config.toml
model = "audio-text matching model"
dataset = "short pieces for a synthesised band: melody, chords, bass and drums"
train_examples = 26041
noise_aug = 0.01
n_mels = 64
hop_length = 320
input = "log_mel"
spec_augment = true
win_length = 400
encoder_arch = "mlp_mixer"
encoder_norm = "layernorm"
encoder_norm_position = "pre"
encoder_activation = "squared_relu"
encoder_mlp_ratio = 6
encoder_parallel_block = false
encoder_inner_norm = false
encoder_moe = "top_k"
encoder_num_experts = 8
encoder_moe_every = 2
encoder_expert_mlp_ratio = 1
encoder_experts_per_token = 2
encoder_shared_expert = false
encoder_patch_size = [8, 8]
encoder_conv_stem = false
encoder_layers = 16
encoder_width = 160
fusion = "prefix"
tokenizer = "word"
vocab_size = 182
fusion_encoder_width = 192
fusion_encoder_layers = 6
fusion_encoder_norm = "layernorm"
fusion_encoder_norm_position = "pre"
fusion_encoder_activation = "gelu_tanh"
fusion_encoder_mlp_ratio = 3
fusion_encoder_head_dim = 48
fusion_encoder_fused_qkv = true
fusion_encoder_bias = "none"
fusion_encoder_qk_norm = false
fusion_encoder_parallel_block = false
fusion_encoder_inner_norm = false
fusion_encoder_moe = "top_k"
fusion_encoder_drop_path = 0.15
fusion_encoder_num_experts = 4
fusion_encoder_moe_every = 2
fusion_encoder_expert_mlp_ratio = 2
fusion_encoder_experts_per_token = 2
fusion_encoder_shared_expert = false
fusion_encoder_positions = "sincos"
fusion_encoder_connector = "linear"
residual_init = "none"
optimizer = "muon"
muon_scale = "match_rms_adamw"
lr = 0.0043
momentum = 0.95
nesterov = true
orthogonalizer = "newton_schulz_5"
adamw_lr_other_params = 0.0014
grad_clip = 5.0
gradient_noise = 0.3
cautious_weight_decay = true
ema_decay = 0.99
steps = 11900
batch_size = 64
epochs = 29.2
lr_schedule = "wsd"
decay_fraction = 0.3
final_lr_fraction = 0.05
warmup_steps = 350
weight_decay = 0.02
adamw_weight_decay_other_params = 0.05
Rows from block 3 of the audio encoder of a small audio-text matching model, named by matrix and row number. Rows with one number within an expert belong to one neuron, the router's apart. Each number is 50 + 15 x the weight over its row's rms, rounded and kept within 0 to 99. All counts start at 0.
Before each expert's rows are labels from the 100 clips, of 14976, where the router gives the expert most weight on average: "top examples" is what is common among them. Only what is clearly more common there than usual is listed. The data: short pieces for a synthesised band: melody, chords, bass and drums.
# router: router (encoder.blocks.3.mlp.router.weight, 8x160, trained with AdamW), inputs 0-159
# up: expert up (encoder.blocks.3.mlp.up, 8x160x160), inputs 0-159
# down: expert down (encoder.blocks.3.mlp.down, 8x160x160, transposed), outputs 0-159

# expert 6
top examples: thin (high-pass)
router.6:39 53 73 46 60 52 54 55 45 47 76 88 46 41 43 45 93 48 39 42 71 57 60 31 43 51 64 62 50 32 48 69 46 19 60 30 49 87 39 55 33 51 58 47 45 35 35 49 37 32 28 61 34 46 58 50 64 35 56 35 57 45 33 57 62 67 77 58 54 48 51 54 54 32 44 50 36 36 43 77 57 57 35 39 51 41 44 50 57 53 13 63 50 53 26 55 48 72 43 50 60 38 52 38 45 37 64 68 34 46 41 15 49 68 58 39 53 93 31 48 60 58 39 77 87 31 64 45 51 57 55 62 81 48 43 87 27 61 66 66 69 72 76 35 50 51 83 45 43 62 74 64 52 59 41 51 54 65 51 59
up.0:70 63 62 41 54 65 76 71 38 43 66 47 75 54 43 67 55 49 37 51 04 41 53 57 54 70 66 51 34 32 66 25 48 50 46 34 46 65 41 48 54 29 57 51 54 50 46 18 76 38 59 25 52 61 49 45 59 13 50 09 65 25 48 81 24 35 64 12 24 51 59 47 55 40 74 10 47 19 54 46 47 56 57 45 47 66 59 65 33 60 58 56 56 65 58 51 60 29 59 54 41 36 62 63 37 76 41 31 47 49 48 67 64 63 47 70 45 60 68 65 38 75 44 49 79 52 53 49 52 60 40 33 18 45 44 47 41 50 33 19 55 30 34 62 37 63 65 53 46 53 31 57 39 46 58 48 42 57 43 52
down.0:66 66 50 61 53 47 20 56 54 51 29 66 63 53 44 56 28 54 43 52 43 57 31 44 62 53 22 34 57 58 35 30 75 48 30 41 29 71 34 56 46 57 89 26 52 30 61 40 40 33 47 43 64 60 46 60 60 39 52 67 82 32 52 68 29 47 67 51 37 50 60 53 35 53 35 68 60 60 33 39 63 46 84 20 58 35 38 20 62 59 40 26 44 39 51 56 60 59 55 44 66 39 66 63 52 36 41 59 42 22 16 41 64 15 26 53 51 65 59 46 25 24 18 66 62 65 46 34 47 54 54 49 67 77 46 59 70 53 57 50 63 49 10 49 36 42 44 20 59 48 45 51 43 33 64 40 47 64 27 36

# expert 5
top examples: quiet level
router.5:17 48 51 60 53 73 40 60 63 62 36 55 50 56 60 40 50 40 62 40 55 32 23 50 51 37 54 44 62 77 51 43 30 29 42 61 65 31 36 67 27 51 55 33 60 56 52 17 60 26 37 84 47 41 34 21 50 44 50 44 45 37 47 72 43 83 46 37 59 54 37 73 48 67 31 61 44 54 42 45 61 50 19 24 67 32 49 26 46 43 37 57 50 43 87 63 45 48 70 44 46 67 50 70 51 50 59 60 28 32 81 30 50 40 58 41 81 71 40 47 74 60 75 53 71 30 53 65 64 44 30 43 28 43 28 33 73 37 65 27 49 50 55 55 42 57 52 35 50 44 29 25 66 56 80 36 67 59 56 34
up.0:74 76 64 56 46 44 74 40 72 48 48 21 67 22 62 49 65 10 57 19 44 53 51 37 59 36 52 59 51 49 63 52 31 60 39 46 31 39 61 24 47 67 41 31 42 26 32 35 48 75 69 42 41 28 46 50 74 67 61 45 89 45 81 45 23 57 35 95 57 54 51 33 84 54 86 31 59 28 30 41 33 69 35 60 50 60 36 63 61 65 45 36 81 63 62 57 43 60 73 65 64 60 61 32 62 44 51 40 39 46 52 47 66 53 48 66 38 62 65 45 59 45 72 62 66 37 39 42 48 48 40 38 57 49 72 38 51 28 69 64 38 35 60 64 46 46 52 40 53 48 55 52 45 55 47 53 54 62 44 23
down.0:63 11 38 72 84 41 51 57 46 44 28 57 88 24 51 64 48 57 73 46 44 47 82 69 52 63 50 51 51 48 40 46 55 17 18 71 45 29 62 61 44 67 55 36 40 46 65 46 41 60 83 34 56 30 43 53 54 65 43 65 72 44 17 53 78 56 66 45 71 48 63 62 44 16 47 49 62 65 59 69 61 46 81 50 41 71 55 58 63 68 65 58 43 59 43 50 58 30 41 66 48 34 50 61 52 61 58 48 39 41 29 63 51 86 53 31 47 37 63 59 58 29 62 69 70 43 50 69 29 59 53 46 38 68 59 36 41 55 35 55 74 44 60 63 54 23 74 48 71 50 45 80 40 49 45 62 61 45 64 69

# expert 3
top examples: clap; clipping; text has "clipped"
router.3:49 42 67 15 46 58 47 62 74 37 38 82 54 39 62 56 88 37 58 29 18 47 38 37 51 48 52 51 34 54 36 52 48 48 44 65 40 48 67 43 59 54 49 72 59 70 23 34 71 55 45 60 46 49 34 50 37 54 62 58 52 55 25 53 58 48 55 61 50 56 78 78 43 50 46 63 73 66 42 42 31 56 77 60 60 59 19 41 56 29 49 44 72 60 53 47 72 36 54 25 50 57 40 79 48 75 84 64 65 55 35 54 61 19 40 47 57 51 51 45 46 38 38 24 28 40 84 70 80 66 40 80 37 46 31 72 47 28 52 30 55 16 32 57 69 46 45 56 29 48 63 51 36 32 52 59 48 57 51 59
up.0:50 53 36 90 56 57 26 33 48 52 68 49 38 51 78 53 45 47 36 30 55 53 48 50 56 34 65 27 41 60 60 65 57 41 38 60 48 51 52 34 47 65 40 85 49 47 51 95 48 31 76 66 46 54 52 46 62 77 58 51 46 26 52 29 67 30 53 51 38 68 40 61 62 97 60 75 62 58 64 71 37 59 44 71 13 73 56 46 17 46 54 34 60 46 55 49 73 41 39 62 42 39 72 53 31 71 41 52 51 42 58 48 48 34 50 37 46 64 61 41 49 83 55 52 27 74 49 63 54 68 56 53 48 33 55 60 47 57 44 37 39 59 64 54 65 40 75 25 77 40 18 36 33 39 35 29 45 35 71 42
down.0:30 49 57 53 33 68 74 27 74 53 45 46 63 56 42 60 62 15 36 49 29 26 70 69 23 54 51 39 88 51 64 41 58 80 36 36 32 71 67 67 51 56 80 40 29 37 40 47 62 15 42 43 21 43 45 62 53 36 40 42 68 27 45 42 50 56 57 46 65 71 61 74 36 35 52 64 42 40 23 48 35 46 63 49 31 25 42 47 43 52 34 57 71 54 66 76 47 42 55 46 39 61 54 51 68 75 50 56 71 70 51 59 59 71 36 60 54 49 32 62 78 30 54 47 53 41 34 39 05 40 57 54 34 70 36 32 74 48 37 34 45 59 50 33 26 46 48 68 37 51 49 46 58 55 71 57 67 58 58 31

# expert 2
top examples: quiet level
router.2:46 56 48 34 81 65 51 55 27 32 54 66 25 44 51 58 27 44 49 73 45 41 44 31 38 62 52 59 45 43 50 66 55 36 44 55 44 49 56 34 56 52 44 33 54 55 54 55 45 50 47 07 57 61 20 47 32 29 26 33 56 44 50 26 59 43 35 69 20 54 55 46 73 62 41 19 69 53 65 55 51 42 52 16 64 67 55 32 80 63 39 47 52 46 54 37 69 60 52 33 48 25 56 30 21 36 41 62 78 60 55 37 50 34 73 68 41 65 49 33 38 43 56 64 22 50 61 60 44 08 42 57 38 44 47 50 55 62 37 79 51 61 58 70 66 81 28 45 34 70 66 35 63 38 62 52 14 22 51 50
up.0:52 18 61 54 37 37 36 80 52 64 45 49 38 44 20 47 41 37 42 56 39 47 55 70 60 52 52 64 70 66 17 38 41 44 62 54 48 29 54 31 40 29 76 66 43 55 86 45 51 35 59 26 45 34 61 45 49 58 27 55 73 44 73 46 58 60 52 46 46 78 68 65 79 69 76 76 50 15 60 43 36 28 87 39 57 69 85 56 62 21 48 43 39 68 50 49 34 43 55 80 49 43 76 57 46 55 68 52 58 54 64 32 55 55 50 40 67 57 82 53 54 73 51 32 52 30 45 36 48 75 49 35 26 57 52 68 35 46 60 56 32 52 33 41 47 50 39 30 70 37 34 38 36 46 39 35 41 49 38 61
down.0:50 39 46 47 61 13 49 56 57 39 62 35 47 63 64 58 27 41 52 36 28 55 31 50 30 66 44 70 54 37 66 49 71 63 69 54 67 36 45 51 27 38 38 17 38 65 52 49 60 69 54 56 41 49 58 59 38 25 54 49 38 56 90 35 64 53 38 49 65 56 57 42 90 72 49 50 69 39 53 60 29 42 45 46 63 49 63 72 41 39 60 43 32 60 51 60 29 21 47 68 34 61 67 66 59 61 39 72 68 41 27 44 43 49 62 55 24 73 69 48 42 55 62 57 34 29 58 45 54 73 38 34 33 45 36 56 97 79 70 38 68 58 60 69 61 56 48 21 30 69 64 32 66 32 59 60 72 33 38 39